config.toml
arch = "unet"
model = "class-conditioned image diffusion model"
dataset = "renderings of 100 made-up gadgets, each built of a few solids, in any pose"
train_examples = 97500
image_size = 32
horizontal_flip = false
conditioning = "class"
objective = "edm"
cond_dim = 256
targets = ["main colour"]
num_classes = 12
cond_dropout = 0.1
norm = "groupnorm"
activation = "silu"
weight_standardization = true
widths = [48, 48, 96]
blocks_per_level = 2
scale_shift_norm = true
attention = true
upsampling = "nearest_conv"
init = "trunc_normal_002"
residual_init = "zero_last"
optimizer = "muon"
muon_scale = "original"
lr = 0.011
momentum = 0.85
nesterov = true
orthogonalizer = "polar_express"
adamw_lr_other_params = 0.0014
steps = 9300
batch_size = 256
epochs = 24.4
lr_schedule = "linear"
final_lr_fraction = 0
warmup_steps = 180
weight_decay = 0.03
adamw_weight_decay_other_params = 0.01
Rows from block 3, named by matrix and row number. Rows with one number belong to one channel. Each number is 200 + 20 x the weight over its row's rms, rounded and kept within 0 to 999. All counts start at 0.
# convs0: first 3x3 conv (model.enc.1.1.convs.0.weight, 48x48x3x3, standardized in use), inputs 20-29, a 3x3 kernel for each
# convs1: second 3x3 conv (model.enc.1.1.convs.1.weight, 48x48x3x3, standardized in use, transposed), outputs 20-29, a 3x3 kernel for each
convs0.7,200,197,181,190,182,173,191,218,205,195,176,221,187,254,228,181,185,196,197,210,198,209,246,211,196,209,197,204,178,215,182,199,229,199,223,198,182,205,169,236,248,147,196,126,173,196,189,189,197,215,218,181,195,179,211,200,177,201,181,189,198,208,212,185,195,176,174,184,178,177,190,193,224,215,207,235,206,207,221,225,222,177,221,206,179,205,201,172,214,175
convs0.8,223,224,210,234,223,204,213,203,189,198,200,207,218,219,214,207,219,207,184,188,197,182,195,204,181,185,204,192,190,195,196,215,205,195,210,207,203,203,190,182,169,168,184,163,157,187,182,160,186,169,167,172,169,182,194,200,192,190,198,200,199,215,205,191,187,191,219,223,198,211,233,202,185,201,203,178,178,190,178,182,196,193,202,198,199,197,192,210,221,205
convs0.9,224,228,204,201,231,209,196,212,223,214,243,213,187,210,175,178,224,190,231,214,203,217,216,212,189,195,185,192,200,183,183,207,199,170,203,168,203,205,185,205,167,191,194,182,217,187,206,194,234,225,203,206,203,208,216,211,191,189,182,158,202,180,178,221,240,199,195,195,171,192,184,148,208,193,210,223,210,225,200,201,210,219,229,211,231,219,209,210,202,202
convs0.10,208,185,196,171,162,191,225,214,205,207,211,221,222,208,212,252,230,240,211,169,190,214,174,165,202,195,182,234,212,230,206,196,211,195,198,215,188,192,220,186,203,224,219,193,177,225,188,191,192,177,199,207,221,206,193,195,205,186,199,197,200,207,189,183,203,195,203,229,181,206,192,189,188,226,202,184,195,210,200,183,191,230,211,248,200,201,223,210,191,200
convs0.11,182,184,212,192,168,174,169,187,205,192,188,195,211,225,209,185,215,201,207,189,175,193,187,190,174,201,187,210,219,221,198,219,207,204,214,204,201,188,220,193,191,182,212,216,207,193,223,185,237,231,194,193,188,172,222,214,213,207,216,211,194,208,199,191,167,194,166,210,191,185,204,205,192,223,204,195,246,217,193,221,201,187,176,204,178,224,239,166,235,198
convs0.12,196,197,166,170,178,151,194,189,196,201,179,166,209,179,153,199,209,181,204,212,189,198,198,176,195,200,171,219,185,211,229,198,206,238,209,213,211,212,208,226,186,169,174,205,151,202,201,198,224,233,175,210,236,165,210,239,247,195,213,228,179,209,200,219,181,216,211,190,173,215,174,196,217,204,213,230,217,200,225,217,203,213,200,210,212,211,208,214,233,238
convs0.13,220,222,252,199,183,229,183,192,196,188,177,186,189,168,183,192,165,188,176,174,184,169,178,222,180,198,209,201,207,191,215,228,207,207,204,209,180,206,182,199,245,173,201,183,171,218,229,194,240,219,197,207,194,170,171,161,161,180,159,183,183,177,196,187,164,181,184,162,166,211,211,203,217,198,204,218,217,197,218,231,226,197,214,206,198,200,182,185,183,193
convs0.14,188,194,172,187,176,139,200,194,184,195,201,207,185,203,208,191,191,204,229,222,223,202,245,226,192,219,227,187,163,193,174,170,206,203,184,195,203,177,179,234,237,198,218,168,184,208,179,218,170,169,170,210,205,230,211,198,210,205,184,191,181,187,202,221,240,202,208,205,204,194,190,203,215,184,205,201,170,193,220,178,211,197,212,173,182,212,191,179,212,197
convs0.15,217,244,234,221,253,249,220,208,199,177,192,181,194,189,204,202,232,211,203,185,179,180,187,198,174,181,164,197,198,209,194,205,208,186,216,178,204,197,181,201,237,216,222,239,212,193,184,199,227,195,192,184,158,160,209,207,216,211,208,186,214,190,203,195,172,191,186,146,182,205,180,173,184,174,192,192,193,167,218,203,180,183,208,199,227,195,193,199,183,186
convs0.16,164,162,183,186,204,193,216,247,251,209,215,208,223,187,184,221,188,187,197,225,209,229,202,207,219,227,247,201,178,204,188,193,209,201,197,196,166,160,213,193,155,234,199,197,211,167,195,211,193,205,208,205,243,228,159,186,194,216,224,197,198,197,209,215,175,185,204,177,201,182,196,205,199,197,211,193,202,209,215,208,197,209,223,261,212,209,204,214,224,242
convs0.17,203,216,197,205,209,193,184,222,182,190,193,176,211,157,158,222,180,189,237,237,235,226,184,208,225,215,208,200,207,183,184,195,177,201,191,205,174,189,184,167,163,214,180,199,211,203,214,201,208,200,206,200,238,243,205,197,188,201,229,212,195,198,201,205,215,205,214,193,180,192,195,197,205,215,190,199,210,185,194,193,183,207,208,183,221,209,199,189,207,212
convs0.18,186,163,172,213,230,152,233,229,197,214,194,200,215,210,209,184,213,194,225,200,212,232,225,230,231,217,206,202,211,179,203,189,187,212,210,193,182,175,189,217,232,198,186,215,202,164,168,214,177,191,233,212,197,247,208,204,226,202,211,219,220,214,234,193,195,188,200,211,210,193,209,212,186,179,205,189,197,208,174,172,192,208,199,182,211,206,213,195,204,205
convs0.19,174,185,180,173,190,177,220,212,178,187,234,205,175,242,222,200,222,225,199,204,211,172,182,178,159,174,192,197,235,189,197,211,208,197,209,174,174,166,195,186,164,196,181,175,183,204,201,184,194,205,156,205,175,154,178,190,213,213,210,201,197,196,183,215,187,210,219,235,177,188,183,161,210,171,228,206,177,208,212,178,187,197,194,182,206,185,175,157,204,187
convs0.20,209,188,178,216,210,214,169,200,193,199,210,199,222,209,200,198,202,197,221,253,218,196,192,195,222,229,208,186,195,184,193,217,197,189,173,197,200,251,190,223,200,169,174,173,166,179,214,209,231,218,191,190,170,168,171,168,169,193,191,186,178,186,154,217,255,228,230,247,223,236,225,236,190,211,188,206,194,181,184,173,191,179,200,180,198,201,227,201,192,201
convs0.21,189,219,196,155,167,212,150,200,189,207,211,179,190,218,219,169,187,170,202,195,202,200,231,236,226,225,227,213,194,191,186,216,198,194,205,172,193,214,166,246,266,211,211,244,233,167,217,185,178,190,179,205,194,178,194,180,201,179,188,190,202,186,198,181,194,231,203,220,228,211,230,210,206,233,189,229,240,190,209,227,201,210,197,191,189,159,215,213,213,207
convs0.22,182,199,178,191,186,185,184,245,171,204,217,215,202,196,189,190,174,184,191,182,192,171,159,150,199,191,197,192,208,207,208,213,208,224,199,189,173,181,152,168,179,178,176,188,237,229,216,179,218,194,214,197,181,214,176,177,177,169,227,207,177,203,189,211,211,200,189,189,194,208,186,189,214,223,196,217,221,206,198,218,218,185,211,182,190,189,191,170,183,193
convs0.23,199,183,174,179,184,202,233,198,203,194,210,195,173,155,185,201,199,224,214,228,228,209,239,239,219,233,222,203,211,220,218,208,232,217,207,231,192,193,199,226,176,214,198,202,205,182,196,229,197,184,222,215,207,251,213,220,227,170,199,211,187,182,206,210,214,204,187,171,214,184,167,181,182,195,205,172,170,211,163,167,204,196,226,207,201,182,228,206,192,208
convs0.24,202,220,189,179,174,165,219,219,205,221,194,225,212,189,223,193,164,201,181,181,162,181,172,176,179,175,182,197,187,202,178,189,194,206,197,169,216,193,183,213,199,179,210,158,182,195,199,180,236,192,187,225,182,187,203,211,190,211,210,194,217,232,213,202,185,174,175,144,172,188,160,147,209,181,206,206,174,196,195,170,194,168,176,171,178,189,179,168,185,199
convs0.25,187,211,207,175,177,220,196,180,176,170,232,213,216,247,200,197,232,198,207,234,204,187,186,178,204,186,195,206,197,174,187,173,179,193,202,182,238,176,171,237,215,223,219,217,196,231,212,215,247,242,238,243,217,223,206,196,197,197,191,204,217,198,193,212,195,182,202,168,209,208,211,208,201,184,177,178,198,181,176,185,187,180,194,198,177,218,234,214,205,192
convs0.26,215,181,196,192,172,211,175,175,215,190,243,179,184,221,167,186,188,220,207,206,183,192,197,200,207,191,196,204,202,204,214,189,183,189,188,186,193,181,128,210,187,162,192,212,177,235,218,209,229,217,195,239,223,235,201,222,181,191,217,195,212,214,197,181,197,203,192,183,189,188,203,180,219,208,204,243,237,203,228,242,213,201,217,198,188,218,154,200,197,192
convs0.27,220,249,243,171,164,190,170,171,161,188,199,217,188,180,198,208,176,190,169,182,209,171,188,191,200,206,204,216,189,182,196,186,185,201,186,206,243,201,218,223,184,200,240,192,200,260,171,179,195,148,150,205,170,166,184,196,192,194,232,198,173,192,158,202,199,200,200,173,188,225,203,214,232,195,223,207,176,196,232,194,214,200,200,207,197,205,216,217,224,233
convs0.28,170,166,154,213,175,167,255,239,208,214,238,237,179,212,231,178,199,195,235,240,234,219,208,226,226,193,230,210,201,203,196,192,215,198,189,203,190,181,194,217,191,178,169,188,180,214,214,222,209,204,238,219,196,232,228,234,225,224,241,241,218,221,213,206,206,196,205,203,177,200,199,175,222,216,243,206,220,214,206,194,208,218,224,202,211,202,200,211,219,202
convs0.29,147,167,150,196,174,197,180,210,217,203,196,199,238,221,202,219,214,207,226,194,191,217,202,190,220,199,167,204,192,187,157,179,188,164,181,191,229,215,209,244,253,207,225,216,188,186,198,183,180,206,188,180,210,199,198,214,197,201,229,213,212,247,228,195,183,187,185,185,203,198,206,203,187,195,173,178,187,183,182,192,189,162,172,160,174,164,146,143,155,153
convs0.30,213,227,215,175,228,217,165,206,216,163,207,187,162,209,178,175,197,196,179,231,202,186,243,213,197,203,225,184,208,206,174,192,218,179,208,218,222,217,210,217,203,181,197,210,180,234,218,204,219,249,203,214,208,189,195,182,199,196,181,188,182,184,203,219,198,231,205,196,242,186,189,239,177,182,184,212,190,183,245,219,202,241,191,184,209,187,184,195,192,213
convs0.31,192,201,180,208,227,197,208,199,213,171,163,190,190,234,228,201,207,204,185,181,212,205,208,226,200,221,218,219,220,232,224,222,219,200,212,193,209,195,206,223,204,205,201,204,215,188,181,220,198,192,225,180,154,175,161,173,174,208,182,211,232,224,241,173,176,168,183,245,196,177,206,184,174,189,201,191,175,200,189,201,213,195,165,187,194,192,176,181,170,181
convs0.32,243,205,201,182,211,202,199,192,204,197,182,189,199,203,195,225,210,205,172,175,168,202,181,195,187,214,201,185,224,231,235,225,228,220,204,239,193,189,181,198,209,204,208,200,206,185,187,204,201,218,238,200,180,182,207,215,200,177,213,208,193,209,170,208,215,206,209,199,179,204,239,205,202,216,208,199,220,212,229,224,246,224,194,177,187,247,231,189,214,208
convs0.33,199,212,204,199,215,203,213,202,190,191,191,197,196,214,197,204,195,202,184,198,205,188,243,236,208,184,205,197,186,186,200,199,189,190,170,207,192,191,189,234,222,206,212,207,203,208,195,198,192,172,208,171,185,224,213,211,209,195,172,202,207,195,202,187,204,195,254,271,190,221,216,187,189,199,210,201,201,224,202,206,206,203,197,197,235,148,206,246,184,202
convs0.34,178,179,177,180,201,155,235,222,211,179,182,196,165,157,203,184,232,239,183,214,213,199,222,240,197,228,209,195,213,220,190,185,193,175,208,236,229,212,245,179,193,207,184,186,190,180,174,212,179,175,194,262,228,232,202,233,206,219,202,193,201,179,195,188,194,196,185,180,195,180,201,213,184,193,205,178,173,210,202,189,208,186,199,212,158,187,190,210,231,211
convs0.35,216,198,164,203,203,189,191,193,177,195,187,178,196,200,195,177,211,227,195,212,188,212,237,226,211,242,235,175,181,177,179,172,173,173,175,184,182,181,181,194,186,184,205,193,196,200,201,166,219,194,194,209,210,202,198,200,216,203,210,195,205,200,188,188,144,187,207,189,190,220,231,203,194,186,199,186,196,185,188,205,211,221,212,229,213,208,205,234,204,236
convs0.36,207,174,189,195,148,187,200,218,235,227,172,166,247,209,207,249,203,192,220,200,227,221,204,225,211,203,203,213,204,207,197,202,202,191,205,190,184,218,206,205,227,222,203,223,198,164,207,206,186,214,262,205,219,237,176,198,189,173,209,177,178,208,206,166,205,207,204,236,236,185,205,193,179,196,232,186,224,252,189,216,217,234,224,192,247,238,199,239,261,235
convs0.37,223,222,217,240,226,229,189,203,189,194,238,200,208,230,214,177,203,191,185,222,207,202,220,199,192,233,203,176,194,160,210,229,181,169,202,187,199,172,185,215,190,198,180,200,203,184,180,192,235,208,213,195,181,177,194,185,201,223,209,223,204,207,211,194,211,182,206,222,216,188,208,199,193,189,195,195,197,206,188,191,219,193,203,212,183,211,221,193,199,195
convs0.38,212,215,199,175,185,170,184,173,187,159,183,188,189,230,214,192,216,198,180,205,200,199,204,171,204,198,191,164,194,200,192,202,206,179,196,172,214,185,190,210,191,174,184,174,151,209,212,189,213,234,206,216,199,196,212,218,226,207,197,214,229,204,216,178,199,222,223,211,201,211,195,190,213,214,199,214,225,213,207,201,202,159,170,182,188,204,190,163,193,188
convs0.39,224,214,232,159,132,158,257,221,228,239,210,243,218,182,219,238,193,229,208,215,240,185,169,197,179,184,179,181,171,172,194,170,193,202,187,191,224,170,190,209,153,187,196,149,197,222,199,216,203,174,187,228,211,231,187,197,204,194,204,193,222,224,231,209,209,192,191,193,187,192,189,181,221,199,223,216,196,201,214,201,209,222,187,194,218,196,191,207,195,208
convs0.40,227,213,229,232,217,220,161,150,183,220,188,217,188,167,180,218,174,202,190,203,195,173,205,186,206,193,206,207,204,240,211,200,227,205,196,232,233,223,205,231,204,213,257,174,222,229,201,222,215,191,209,229,201,202,211,184,189,177,170,189,183,201,211,188,202,201,222,218,198,218,246,218,198,188,177,216,186,194,204,199,196,203,212,225,200,211,213,167,176,241
convs0.41,158,182,212,200,226,185,178,181,192,222,183,207,216,209,226,201,204,204,200,186,176,216,212,196,200,218,210,196,195,200,181,187,192,181,201,186,229,235,240,221,219,230,235,236,183,201,225,217,203,239,202,211,227,174,159,196,207,176,218,212,177,214,226,192,191,205,170,167,202,187,175,209,164,182,184,159,187,185,180,193,175,200,214,210,206,227,212,218,231,203
convs0.42,207,209,236,210,178,208,232,235,193,210,201,203,199,166,189,205,179,189,176,213,181,210,199,185,214,201,200,196,173,197,181,157,175,194,181,213,200,187,209,180,177,199,205,206,229,194,182,188,191,198,218,205,212,209,201,202,181,241,214,201,216,197,179,235,248,210,232,261,212,205,238,196,205,208,197,207,193,188,228,211,192,192,206,198,168,193,203,224,213,221
convs0.43,203,191,184,227,231,195,211,257,202,197,187,198,204,191,199,200,178,230,221,196,204,200,201,228,189,190,198,193,208,213,206,221,214,195,197,219,216,197,213,216,215,255,213,181,202,185,152,194,195,177,218,218,195,215,202,203,200,215,224,201,189,218,201,220,198,206,201,207,221,227,242,231,201,188,209,204,204,228,204,215,236,209,186,146,207,173,151,201,187,168
convs1.7,208,190,205,192,197,187,204,202,184,189,206,208,221,230,184,201,172,158,203,220,191,209,218,214,215,231,194,213,220,180,226,255,255,207,258,245,233,222,212,217,186,205,241,255,219,222,190,200,212,174,212,216,207,207,226,241,222,235,209,213,216,204,198,211,193,181,199,187,186,197,177,178,219,214,211,208,185,190,219,213,220,231,214,231,222,192,238,191,204,207
convs1.8,196,180,190,196,187,207,202,206,211,196,205,220,218,215,224,205,199,200,202,179,180,205,196,191,191,190,199,207,202,202,205,192,204,200,188,180,177,201,203,199,199,190,229,201,175,208,226,213,201,209,212,200,199,206,195,168,160,171,145,156,184,172,183,167,190,170,157,168,161,181,176,179,196,194,202,198,194,178,224,207,197,199,158,205,179,130,191,179,169,206
convs1.9,224,206,210,206,208,216,212,224,213,208,197,203,202,219,186,204,219,208,209,223,206,196,186,208,170,152,175,235,229,202,208,187,171,199,165,162,179,196,203,188,197,187,176,148,168,172,186,187,156,188,212,180,220,240,209,205,203,182,203,183,193,193,196,250,217,227,223,191,191,220,192,196,193,207,223,192,206,217,204,204,212,237,226,187,207,189,183,229,216,188
convs1.10,207,220,206,201,205,210,192,188,210,242,239,241,223,192,218,210,210,222,187,192,205,190,226,187,199,218,169,183,183,236,188,221,237,225,236,256,193,197,146,218,231,181,216,230,217,199,195,223,214,197,207,192,162,182,193,186,191,195,185,184,202,175,193,201,209,182,222,203,204,208,205,217,206,196,202,207,179,190,204,179,186,213,251,226,195,218,204,174,197,190
convs1.11,189,172,191,186,192,207,213,204,202,207,205,183,188,174,198,174,177,201,208,203,196,207,213,178,201,202,165,190,192,166,175,182,175,194,172,148,221,206,190,215,211,207,197,198,204,196,189,193,204,199,179,214,224,202,198,203,205,195,156,192,201,165,213,195,174,192,145,118,200,198,157,207,227,237,236,205,213,208,204,204,208,174,187,213,144,174,210,177,160,214
convs1.12,188,190,196,206,202,199,213,212,205,185,209,190,182,217,208,165,189,190,212,198,214,222,207,208,205,186,194,194,218,214,222,198,195,226,219,202,217,221,224,191,203,189,205,236,209,217,195,199,208,197,192,210,186,177,210,200,205,205,185,186,206,199,195,195,185,223,183,177,221,193,174,205,207,189,201,194,167,186,198,176,188,178,167,171,181,164,159,203,190,182
convs1.13,181,168,196,221,212,213,243,244,225,199,205,189,207,231,187,196,212,204,212,211,185,199,165,199,218,208,196,210,213,187,206,185,185,197,205,171,235,199,203,252,190,173,208,155,190,210,202,192,211,178,192,224,193,195,197,212,228,200,183,199,177,168,187,181,177,240,150,121,208,159,144,199,185,216,214,176,200,217,178,197,207,159,216,211,182,202,221,184,207,226
convs1.14,202,193,201,207,202,200,221,218,208,220,191,204,223,191,166,208,189,171,165,178,212,168,182,210,179,190,183,221,180,165,201,162,160,191,164,167,162,161,176,153,160,176,181,193,187,194,178,175,200,200,200,191,195,174,195,191,183,184,167,174,212,213,194,188,185,187,185,178,165,215,216,194,212,213,202,194,188,204,194,184,197,195,181,226,206,195,230,205,193,226
convs1.15,186,189,207,174,166,171,191,181,180,202,231,215,192,222,194,169,172,163,228,211,196,219,222,207,218,204,188,225,214,214,203,181,201,241,214,234,210,215,183,216,204,185,230,226,191,186,190,191,236,246,235,219,236,215,196,194,208,205,227,237,248,262,255,220,194,203,220,211,208,204,199,205,202,186,206,184,153,178,176,158,189,248,229,233,226,207,223,232,215,201
convs1.16,232,235,214,193,191,189,167,181,187,204,202,226,187,183,211,197,206,204,198,177,179,199,177,176,135,135,189,202,195,212,202,195,209,213,191,211,190,244,214,194,218,211,209,217,219,165,179,204,200,195,207,182,209,216,195,183,198,190,192,199,181,161,163,196,212,184,213,213,204,215,198,183,210,207,225,222,201,209,212,198,203,169,249,246,203,225,196,197,224,193
convs1.17,213,218,206,206,200,188,200,200,201,197,205,213,190,172,195,193,209,192,232,196,192,199,203,200,179,196,193,220,209,221,204,189,204,207,199,227,183,216,189,196,193,193,208,192,215,194,203,223,225,224,219,206,209,217,205,189,197,224,230,221,249,241,236,177,182,211,185,186,214,212,217,225,191,184,182,183,175,184,191,182,198,187,192,213,196,195,187,193,193,214
convs1.18,212,224,236,181,184,194,164,147,162,215,205,215,195,178,226,192,186,201,195,194,169,207,213,179,176,164,187,201,206,237,197,196,208,206,207,218,212,220,205,199,187,197,215,204,223,175,186,217,182,190,222,186,213,217,187,175,172,197,181,179,199,178,172,213,229,207,219,250,224,225,239,209,214,193,178,206,179,162,207,182,164,191,207,204,202,196,176,207,179,181
convs1.19,225,215,224,218,211,223,195,173,187,181,174,208,190,192,215,194,193,207,207,197,183,236,220,188,223,229,194,181,200,181,162,165,201,177,175,172,214,189,205,224,207,208,208,187,220,212,174,191,191,144,162,210,159,159,218,208,197,230,211,189,229,222,196,231,188,185,233,188,192,241,217,240,198,206,202,205,175,178,207,195,175,221,203,226,183,182,178,217,221,180
convs1.20,213,223,200,202,187,192,203,209,208,183,197,195,211,231,212,215,253,187,217,185,167,215,193,195,203,168,198,198,168,174,201,200,159,217,211,208,232,218,214,203,208,192,190,144,173,258,230,211,228,212,217,234,219,248,212,170,191,204,183,209,201,189,194,209,212,220,211,202,234,213,236,228,197,203,194,197,196,188,195,180,181,217,198,226,218,181,201,184,164,206
convs1.21,206,206,211,218,222,228,209,211,216,199,183,154,247,255,177,237,253,188,199,221,238,196,188,263,188,167,219,199,178,163,183,159,213,175,177,197,184,198,192,195,193,168,216,210,176,205,195,214,184,180,196,203,190,187,192,182,207,179,171,189,169,191,190,212,194,197,217,209,216,212,220,194,197,203,218,202,171,207,187,173,207,186,210,178,181,187,196,175,220,222
convs1.22,199,224,194,184,197,178,197,197,184,174,174,204,173,177,222,212,225,220,221,223,163,220,229,202,168,202,200,179,206,196,232,208,218,211,198,220,182,238,223,188,203,191,206,207,190,183,216,226,194,205,201,220,229,218,222,223,203,226,213,229,187,182,196,195,187,207,180,153,188,206,181,190,205,198,204,200,218,209,214,226,208,147,242,232,215,197,193,210,222,198
convs1.23,184,216,223,177,186,208,200,183,202,211,180,183,210,183,167,210,210,189,215,230,222,213,202,228,204,197,217,222,225,215,201,222,204,195,207,223,212,222,239,207,196,242,200,190,199,170,183,204,197,199,214,209,210,214,200,178,197,190,163,213,200,184,225,202,209,198,203,218,213,203,203,197,184,193,196,193,181,193,190,180,198,222,212,199,237,230,161,222,218,185
convs1.24,201,193,200,212,221,214,207,213,211,169,189,177,188,205,189,188,207,191,190,189,178,194,218,194,187,191,193,209,211,201,208,221,218,227,224,235,201,201,224,200,174,195,202,176,194,207,198,196,183,197,204,204,208,205,190,197,209,202,216,223,210,217,228,201,168,207,225,196,223,273,255,252,193,191,185,178,167,175,186,175,179,168,156,197,154,156,199,191,185,188
convs1.25,185,186,197,200,186,183,204,211,203,201,218,186,191,266,192,184,216,178,185,206,164,188,197,177,204,186,152,195,195,184,202,168,175,192,172,167,215,193,195,238,204,203,201,189,173,214,207,171,186,180,175,173,185,179,200,201,216,202,202,201,215,232,232,190,164,208,176,121,171,229,170,207,190,201,214,169,171,184,184,180,190,193,191,178,198,177,182,186,182,189
convs1.26,208,187,204,213,189,195,197,207,201,179,215,208,145,208,198,151,203,200,230,234,217,224,223,194,208,202,190,195,206,181,184,191,201,206,223,190,219,199,224,236,198,197,231,221,188,175,190,192,220,198,215,193,177,194,175,193,220,193,188,181,197,218,188,183,198,214,198,207,207,212,204,214,205,206,211,215,210,203,203,191,204,237,214,208,244,203,237,227,188,243
convs1.27,194,173,176,195,178,191,257,235,241,214,167,194,182,156,165,202,181,188,222,201,188,212,204,199,212,209,205,215,179,196,202,180,175,200,199,183,212,220,177,236,211,212,197,204,176,239,221,194,233,220,195,191,190,164,197,217,232,185,198,227,193,194,197,182,195,178,205,182,169,195,164,182,197,201,241,198,213,260,208,208,254,207,221,197,216,202,161,201,201,158
convs1.28,223,229,228,180,196,198,191,194,194,191,169,203,225,197,216,198,209,224,163,191,162,190,219,168,188,201,171,224,183,197,225,176,183,228,203,198,175,186,192,181,160,192,186,183,184,172,194,211,185,206,185,181,195,200,188,186,204,191,201,199,200,202,187,156,195,161,178,212,210,180,196,193,207,194,200,198,196,191,202,183,190,174,175,199,166,145,174,187,154,181
convs1.29,213,208,198,200,205,199,204,205,204,177,179,182,174,187,205,161,202,199,179,191,195,199,192,203,195,181,174,186,192,195,191,211,232,228,228,225,183,198,205,196,201,219,196,209,229,219,213,204,216,205,196,217,213,209,213,183,198,209,205,210,217,215,213,173,167,153,176,170,170,182,180,163,201,196,204,188,187,195,198,194,195,202,204,197,225,193,212,214,200,210
convs1.30,191,177,187,192,186,187,211,223,205,215,212,187,211,203,171,210,198,178,170,209,244,183,173,226,211,172,174,211,209,185,228,237,216,211,205,185,189,166,167,232,193,174,217,213,169,192,204,176,184,160,169,193,175,193,220,200,179,228,223,197,217,229,215,212,214,236,218,211,215,213,184,205,174,186,182,166,180,188,188,188,184,205,201,206,201,198,221,187,214,221
convs1.31,204,195,206,212,210,203,204,208,196,199,196,185,228,226,192,191,182,178,233,208,167,197,186,164,198,175,174,221,210,187,189,192,178,214,211,195,219,197,222,195,206,229,192,182,223,212,196,193,171,156,158,197,202,186,214,199,195,230,221,201,194,183,191,186,178,199,201,191,196,230,241,246,200,186,195,185,186,186,186,191,186,206,226,212,173,180,194,224,199,213
convs1.32,185,201,208,189,183,191,199,212,214,223,213,221,194,218,211,188,202,197,203,218,196,215,246,211,222,232,212,169,162,174,213,158,180,196,167,199,194,213,194,182,178,185,190,198,199,208,208,195,186,201,184,189,188,183,237,228,201,222,223,238,224,236,254,211,230,218,200,185,185,211,221,203,214,190,191,202,191,179,211,198,204,184,229,203,177,195,175,179,240,231
convs1.33,197,188,184,196,186,188,195,171,176,201,208,215,205,197,197,208,224,216,204,200,193,198,245,182,197,224,195,178,158,184,169,164,189,184,175,199,193,211,213,173,183,191,187,165,188,193,216,216,199,226,233,192,196,219,206,188,190,203,213,166,194,160,163,179,187,172,203,169,171,204,208,217,217,213,200,194,194,199,205,199,197,207,166,228,179,198,214,191,194,181
convs1.34,209,222,218,195,207,204,193,196,193,202,228,202,206,197,173,187,188,194,212,196,192,194,212,197,196,190,211,231,194,213,201,186,143,225,189,188,219,214,205,195,180,189,202,197,192,150,160,179,203,213,185,189,172,187,211,190,210,198,206,185,207,195,196,184,192,187,185,181,159,187,159,187,235,235,233,213,229,227,218,244,217,189,174,202,205,240,206,188,198,221
convs1.35,215,204,217,196,202,212,211,209,230,207,214,183,201,217,178,177,196,175,196,197,174,220,179,172,217,217,189,167,185,164,176,160,173,192,149,154,201,223,221,205,204,198,209,216,181,199,176,183,212,186,194,207,183,192,222,189,199,213,204,195,217,204,204,234,208,221,223,196,209,239,212,233,215,219,227,201,210,218,218,214,218,207,233,208,214,229,230,200,222,226
convs1.36,205,211,216,180,193,206,189,206,212,223,219,227,204,205,224,179,185,203,178,194,198,195,214,211,195,200,201,224,212,249,227,217,213,229,234,218,198,226,229,187,209,213,187,182,196,174,179,179,212,211,205,205,202,202,192,214,222,196,208,202,219,204,206,201,186,173,176,175,186,227,238,253,208,205,199,193,175,180,199,192,185,183,202,185,199,200,189,194,196,169
convs1.37,192,176,206,179,155,183,193,174,202,194,202,215,189,212,201,163,188,190,201,206,211,211,190,203,191,174,177,202,211,209,179,167,211,196,184,204,210,176,198,218,186,184,219,191,195,222,175,185,248,190,191,243,186,182,196,210,220,186,182,187,200,216,219,214,195,215,189,192,206,160,170,201,204,217,215,197,206,194,200,207,203,210,221,235,187,216,221,171,224,231
convs1.38,187,186,196,190,189,176,212,204,189,172,200,201,206,229,187,200,197,156,200,213,176,206,194,199,169,182,186,213,195,176,195,150,180,202,194,178,216,248,227,198,193,182,193,214,216,202,189,199,196,174,204,208,203,205,210,213,219,219,203,201,202,197,198,193,176,212,192,223,235,211,213,196,218,209,219,208,177,188,204,182,192,190,203,222,186,186,208,182,238,200
convs1.39,204,193,192,209,185,192,186,188,191,170,178,180,159,192,159,167,174,177,156,141,186,189,151,169,219,175,145,169,149,165,186,178,184,200,199,178,205,212,201,181,194,233,181,204,198,203,202,193,212,192,208,217,220,222,191,157,186,169,138,166,192,174,179,188,171,163,214,226,198,202,214,202,209,212,205,215,209,209,207,190,208,191,186,204,208,158,184,204,199,198
convs1.40,206,214,224,201,203,202,192,193,189,187,237,205,206,238,214,203,188,194,229,206,185,227,190,167,239,223,187,248,213,226,254,212,221,220,226,231,200,183,231,196,187,209,193,160,176,203,208,210,184,193,219,212,209,222,217,205,201,198,174,198,227,179,191,196,197,222,163,160,205,196,196,227,220,222,224,193,194,215,201,204,228,202,215,244,175,173,207,176,198,222
convs1.41,188,204,222,211,214,223,227,227,229,186,194,204,207,220,217,206,219,209,211,194,163,222,244,199,216,242,229,187,186,211,172,181,215,192,190,215,205,195,178,220,205,187,210,202,195,216,201,202,210,195,212,207,187,200,237,217,196,230,212,196,210,197,215,173,171,210,164,186,225,191,205,221,204,199,201,206,190,199,218,194,216,163,195,235,161,217,251,171,222,240
convs1.42,199,205,200,192,182,188,198,188,198,191,176,202,181,168,192,181,203,199,223,209,189,209,225,238,204,175,203,184,178,203,227,198,224,232,218,240,172,222,216,167,204,198,196,220,199,222,220,217,211,200,194,214,207,194,215,170,186,189,150,186,206,165,190,230,196,200,218,211,213,205,210,222,200,198,216,190,184,201,201,194,202,189,200,236,173,184,171,181,188,185
convs1.43,198,221,213,173,200,190,192,199,200,244,209,226,199,150,205,169,177,206,188,208,203,189,219,196,181,199,172,200,190,201,200,202,231,235,206,237,183,208,188,165,183,211,182,213,219,203,226,201,217,237,202,207,213,205,172,171,155,166,167,183,180,187,192,215,249,201,240,207,192,196,189,177,213,211,197,212,220,195,217,222,202,196,242,220,228,232,210,227,208,219